{"model": "class-conditioned image flow-matching model", "hidden_act": "star_relu", "mlp_ratio": 2, "optimizer": "soap", "eps": 1e-08, "one_sided": false, "epochs": 8.9, "lr_schedule": "linear"}
Rows from block 2 of a small class-conditioned image flow-matching model, named by matrix and row number. Rows with one number belong to one neuron. Each number is 128 + 32 x the weight over its row's rms, rounded and kept within 0 to 255. All counts start at 0. After the name is the row's rms in percent of the matrix's.
After each neuron's rows are labels from the 100 images, of 14976 (inputs lightly noised), where the neuron reaches its highest value: "patch colour" is the nearest of a few named colours to the mean colour under the peak. Only what is clearly more common there than usual is listed. The data: small charts drawn from random numbers. In brackets: how many of the 100.
# fc1: MLP up (model.blocks.2.mlp.fc1.weight, 384x192), inputs 64-127
# fc2: MLP down (model.blocks.2.mlp.fc2.weight, 192x384, transposed), outputs 64-127

fc1.343 093 [ 56 112 143 126 158 111 153 109 129 103 145 168 126 107 123 129 142 149 138 150 159 108 156 130  61 152 120 179  79 104 120 138 171 107 125  87  88  87 154 130 142  52 135 172  62 151 117 194 128 144 138  98 131 164 125  86 130  98  96 141 146 153 186 154]
fc2.343 106 [152 162 132 112 109 150 134 134 139 160 127 155 116 114 123 129 143 142 188  71  99 135 167 177 193 191 145  88 145 178 149 151 122 172  69 160 131 184 112 105 139 128 142  95 159  90 139 166  98 144 104 145 131 119 119 135 175 110 150 102 145 147 147 138]
patch colour: pink (47)

fc1.91 100 [172  99 190 153 127 123 114  90 141 157  90 108 113 159 138 112 113  89 165  77  91 124 112 164 201 122 120 103 189  64 173 143 137 125 145  59 124  68 175 161 154 121 129  76 142  93 112 102 107 186 147 147 140 112 109 150  92 140 103  77 142 102 136  57]
fc2.91 103 [214 121 139 154 126 139 135 184 152 134 162 115 153 143 111  99 110 172 136 106 105 178 128 162 182 148 109 118 154 104 130 128 126 109 155  82 115  47 164 143  75 128  89 136 119 106 124 137 116  99 164 137 111  60 165 116 110 138  96  95 127 134 140  99]
patch colour: grey (91)

fc1.226 102 [105  95 130 161 163 155 103  44  93 108 146 176 159 127 240 140 129  82 118 168  93 111 113 140 130 111 151 122 151 138 164 147 155 107 137 139 140  85 119 114 123 100 114 144 115  63 117 167 115 140 133 125 101 138 151 167 108 101  81 101  83 113 176 169]
fc2.226 091 [ 82 107 104 145  92 133  99 148  88 110  83 158 154 158 117 135 123 107 123 190 116 167  82 134  74 118 110 109 138  87 178 160 106 130 103 123 136 126 106 138 136 100 184  94 164 137 131 140 146  93  98  48 111 164 180 145 117 138 101 129 133 115 128 158]
patch colour: pink (64); grey (36)

fc1.21 084 [140 134 100  91 179 162 116 100 134 129  77 109 136 103 110 136 104 128 158 104 135 108 126 112  81 155 101 136 153 146 141 125  75 113 117  93 121 104  60  94 128 102 145 126 113 105 101  89 137 199 196 150 113 123  58 104 155 255 113 122 100 151  89 147]
fc2.21 096 [124 100 128 116 165  77 112 130  84 115 175 113 144 119 142 161  98  93 121 134 104 102 128 142 100 162  91 115  85 118  83 150 131 191 161  86 154 119 208 164 121 138 129 130 146 121 124 161 132 163 135 109 133  73 154 144 112  39  99 117 141 111 124 164]
patch colour: grey (33)

fc1.146 097 [147  62 124 141 160 132 112 159 147 138 154 133 202 160 146 160 124 177 143 152 100 122 132 134  71 125 178 129 120 175 183 166 104 110 148  87 206 124 150 172  88 111 142 171 107 135  62  93 151 155 102 182 112 158  84 157 101  93  99 164 132 171 126 144]
fc2.146 096 [ 97 103  96 124 148 110 145 145  67 151 130 149  45 103 131 144 115 133  94 112 127 113 171 126 119  48 120 140 131 105 140 123 123 105 126 133  90 108  82 131 109 121 110 205 124 143  88 150 192 171 111 142 128 115 158 105  97 120 110 135 100  74 101 125]
patch colour: green (48); brown (41)

fc1.324 100 [112 111 113 111 141 118 129 141 156 178 156 142 129 129 162 110 143 110 146 149 145 106 138 120 152  96  79 150 156 192 133 123 139 162 133 142 172 133 114 100 162 151  69 181  82 113 108 123 128 129 159 144 125 132 180 151 135  63 165  62 112 148  82 158]
fc2.324 100 [164  67 143 155 138 180 167 157 124 139 128 110 118 149 162  74  62 116 158 149  62 159 128 107 116 143 119 156 150  76 101  79 130 135  69 127 157 173 124 113 123 122 105 119  99  74  63 172 158 101 127  55 122 137 114 125 136 118 113 100 126 139 123 149]
patch colour: green (68)

fc1.321 102 [148 151  87  97 114 117  53 151 151 146 101 148 145 125 101 137  69  87 157 106 144  52 101 129  90 103 191 144 117  74  93 118 174 190  80  80 177 106 104  87 155 138 169 150  92 106 127 136 118 130 151 165 138  82 129 125 198 136  98 152 143  57 101 148]
fc2.321 101 [103 189 194 147 136 126 132  78  56 156 179 162 127 121  72 120 126 101 115  61 150 137 118  53 132 132  83 130  90  69 122 161  61 134 155 142 177  98 102  73 114 133 133  98 107 135 108  98 119 156 169 153 116  53 131 145  60 129 163 139 159 109 126 105]
patch colour: black (86)

fc1.13 124 [203 166 108 153 125  90 155 200  92 115 118 117 124 109 127 162 171 170 146 143 102 111 131 119 122 132 148 136 134 161 127 159 164  88 166 122  92 128 154 127 185 165 110 125  93 185  97 116 185 116 121 159 125 109 108 135 147  99 122 116 145 132 195 146]
fc2.13 109 [118 146 102 144  71 124 145  71  92  55 220 135 100 104 156 161 150 125  44 135 102 134 175 102 152  63 130 100 171 138 118 126 160 136 171 113 107 148 158 175  88 140 143 159 148 187 121 117 179 105 123 168  66  95 147 100  94 154 154 106 146 143 113 128]
patch colour: pink (69)

fc1.132 101 [140 141 150 126 149  97 108 110 131  95 154 128 133 147 200 150 147 112 134 119  94  48 124 175  94 142 134 158 129 125 115  92  92 130  95  99  96 142 196  57 122 112 130 156 120 169 159 164 150 111 133 103 144  92  94 125 143  99 151 101 117 169 189 132]
fc2.132 103 [156 141 132 134 117 131 131 161  97 149 140 145 203 130  99 122 120  68 114 180 151 153 145 141 166 110 169  99 195  77 112 125 148 119  75 130 104  97 196 169 151 198 117 134 140 128 102 166 128 124 183 126 110 126 118 118 184 135 191 122 147  66  76 143]
patch colour: grey (39); pink (37)

fc1.120 081 [117 130  82 154 114 165  98 133 141 150 117 159 168 119 151 115 170 119 171  89 144  87 157  91  41 139 132 137  90 133  97 154  60 129 143 152 125 143 154  98  97 126 123 161 149  80 127 116 168 191 152 149 100 151 120 134 133 105 118 192 172 153  91 153]
fc2.120 093 [155 155 180 140 145 101  93 127 108 146  85 137 156  96 159 116 150 104 152 113 125  96 120 124 101 131 171 132 146 116 138 162  71 131 128 121 123 171 163 100 153 142 129 148 113 122 151 117  87  90 141 137 135 168 114 105 131 121  76 148  97 147 182  96]
patch colour: green (58)

fc1.201 091 [128 158 141  89 171  93  99 120  87 109  96 124 162 149 160 131 141 105 130 133  97 117 164  98 123 111 134 189 128  83 155 122  88 100  90 146 160 122  87 158 158 110 147  71 141 192  78 109  88 105 143 121 162 113 104 141 189 127 128 150 144 172 120 128]
fc2.201 094 [160 149 159  91  57  97  72 144 173 142  99  71 124 124 126  70  85 166 137 133  86 169 111 137 172 180 117 124 107 104 153 173 123 149 132 160 159 129  89 181 128 121 148  70  95  58 148 110 112 196 130 162  78  72 131 167 155 137 160 159 115 111 133  80]
patch colour: brown (90)

fc1.202 112 [101 122 142 153 132 149 152 137 144 107 132 123 105  88  61 130 137 120 153 122 217 149  98 119 170  73 154 130 145  85 159 171 106 161 136 159 123 147 116  74 136  73 102 134 124 114  98 133 134 100 117 122  58 103 122  93  96 101 112 226 147 131 132  95]
fc2.202 101 [101 106 135 154 145 141 114 125 186 156  97  97  82  99 108 146  96  86 125  98 148  99 128 119 124 178 100 114 106 158 159 137 120  58 151 159 118 153 109 173 115 105 150 162 101 156 168 133  98 130 148  78 121 111 173 161 156 111 122 134 164 131 155 146]
patch colour: black (60)

fc1.299 103 [133 130 104 119 152 159  89 157  61 131  70 108 131 117 146 127 137 132 144 156 161 104 108  90 112 133  88 179  83 149 154 113 144 188 101 127 111 131  89  99 115 137 192 200 149 156 106 136 156  79 132  99 154  94 157 148 132 149 107 164 104 140 151 139]
fc2.299 100 [117 179 115 155 100 107 158 132 143 176 142  76 113 136 136 141 144 190  69 133  75 107 181 101  94 124 114 146 121  90 178 150 164 108 143 124 189 120 115 158 183 155 154  66 132 130 103 154 121 190  90 104 154 109 142 166 159 139  84  79 112 154 174 117]
patch colour: brown (91)

fc1.45 088 [154 119 138 170 151 133  81  77  98 166 107  73 105 103 183 114 151 130 152 166 105  54 155 131  99 111 120 185 109 103 117 183  93 106 133 137 111 168  95 182 142 140 166 137 100 130 160 121 128  93 130 140  89 108 108 178 127  48  82 120 147 138 109 129]
fc2.45 089 [117 121 103 148 107 121 101 178 129 148 130 161 136 150 130  72 114 148 119 145 145 164 168 150  63 110 177 117  54 122  89 121 154  82 127  83  94 147 114  71  68 105  78 114 147 132  81  91 148  99 135 149 123  62 125  75  90 120 109 134 142 163 129 133]
patch colour: black (100)

fc1.314 086 [137 144  95  78 111 140 164 130 124 117  37 123 135 146 131 108 100 157 107 113 127 141 124 111  98  70 110 141 110 138 109 130 101  91 104 135 144 156 137 131 115 101 131 118 150 134 130 134 104 160 227 171 102 117 119 155 152 195 102 147 150 145  98 140]
fc2.314 095 [123 128 126  69 161 141 164 153 152 128 154 113 132 133  93  81 100 165 108 139 152 145 121  86 142 109  71 135 115 137 108  96 139 141 130 127 134 167 140  97 104 122 144 126 100 104 118 168 141 113 158 114 122 121 136  97 168 172  94 174  67 147  96 157]
patch colour: grey (47); cyan (27)

fc1.275 101 [112 120 120 143  81 117 127 163 149 153 123 137 115  93 121  98 132 238 132 144 237 138 127 153 127 143  90  97 157 121 182 128 110 116 101 172 135 141  76  84  73 124  61 102 127  68 129 162 145 183 145 149 114  73 157  82 169 109 152 112 126  37  80 142]
fc2.275 091 [152 141 105 106 119 166  96 165 141  38 146 124 153 123 175 149 118  93 147 150 111  66 157 109 102 163 160 108 145 106 177 106  97 115 109 150 155 137  58 159 188 160 132 141  99 189 121 113 119 159 130 156 113 120 161 105 187 112 119 130 143 162 219 173]
patch colour: black (96)

fc1.309 102 [111  95 146 105 197 101 149 122 123 133 167  87 117 150 111  39 156 138 132 124 148 156 164 153 117 104 111 101 129 121 127 114  79 156 159 117 134 128 121  71 121 130 148 122 105 134 101 185 157 146 120 145  99 141 168  92  88 128  75 140 180 136 128 129]
fc2.309 087 [129 171  98 134 146 106  93 124 136 181 127 105 125 110 112 111 112 113  83 147  76  89 168 149  92 103  96 104  94 164 101 126 103 172 169 150 144  57 143 140 152 156 158 119 111 179 155 159 123 181 145 167 120 141  76 152 165 147 151 190 109 139  88 150]
patch colour: grey (55)

fc1.373 094 [104 145 145 181 138  90 148 141 170 163 125 159 174 187 168 148 147 137  77 117 113  80 141 115 130 140 120 143 107 143 107 107 112 109 119 104 103 209 176  98 131 182 104 143 147  87  78  70 158 125  87 104 142 159  90  86 134 147 153 180 155 174 155 165]
fc2.373 102 [ 91 150  76 146 147  80 192 145 164 184 124 136  74 117 145 153 141 166 102  78 127 120 145 156 144 110  99  86  63 108 125 148 132 140 112 163 137 203 133 174 131 142 134 136 156 128 142  88 138 161 134 152  82 190 145 130 130 162 176 156  84 171 131 116]
patch colour: pink (37)

fc1.215 091 [146 113 163  83 141  92  53 205 164 149 148 117  79  46  49 121 130 137 104 115 234  72 148 175  90 130 144 131  83 171 123  39 145 103 207 115 150 115  93  92 161 185 198 117 119  96  59 155 129 103 148 169  94 105 164 127 158 135 110 120 115 179 147 142]
fc2.215 090 [131  99  96 107  62 156  86 150 164  90 191 105 131 109 134 120  71 139 149 140 116 152 134 214  96  95 145 113 132 124 182 129  86 198 154 143 173 118 174 124  78 155  98 117  82 166 130  80  64 145 102 138 146 122  91 177 196 108 149 100 126  51  65 159]
patch colour: grey (58); pink (34)

fc1.312 094 [102 144 116 137 160 169 118 148 178 148 126 110 176 152 126 192 101 164 132 138 169 122 106 139 134 105 120  98  89 148 132  80 109 183 102 127 160 133 139 151 180  94 127 115 200 184 164 178 133 131 108  89 160  54 109 147 158 137 123 138  83 134 105 177]
fc2.312 108 [140 166 131 128 118  48 142 130 156 144 171  93  99 118 133 147 137 133 145 104 135 127  65  77  76 102 190 122  96 152 114 131  97 125 179 142 142 100 158 100  84 115 119 175 102 110  95 119 128  96 143 161 161  43 154 137 119 139  92  74 185  86 175 128]
patch colour: grey (39)

fc1.296 091 [143 175 125  92 157  99  94  92  68 130 149 106  92 123 144 164 153 159 160 164 128  90 142 144  90 112 139 174 123 186  94 180  47 225 101 141 117 116 120  94 119 129 110 115 157 154 137 170 166 135  68 197 125 162 136 125 103  75  86 175 138 146 129 177]
fc2.296 094 [158 110 165 152 114 158  79 180  98 156 135 118 154 104 100 120 144 118 146 157 101 165 112 100 102 128 133 160 119 170  80 139  84 124 139  90 117 142 130 122 110 147 156 101 107 103 157  86 110  73 107  89 178 145 100 161 109 157 117 145  93 151 192 123]
patch colour: black (39); brown (26)

fc1.257 092 [124 157 132 125 112 120 121  94  83 127  95 117 126 109 136 103  90 153 191 145 165 143 129 116 158 191 177  97 164  99  47 154 118 147 146 171 121  89 111 117 135 125 118 170 128 161  92 155  88 179 127 140  46 152 146 133 215 101 108 113 123 145 110 123]
fc2.257 109 [132 153 134 164 131  88 150 100 132 147  97 126 146 131 187  70 103 121 223  94 118 113 169 119 196 142  91  87 133 139  62 146  85 157 132 183  93 102  95 128 143 148 144 126 123 161 100 134 163  75 111 119 183 135 114 107 149 143  85 142 100 124 174 123]
patch colour: black (100)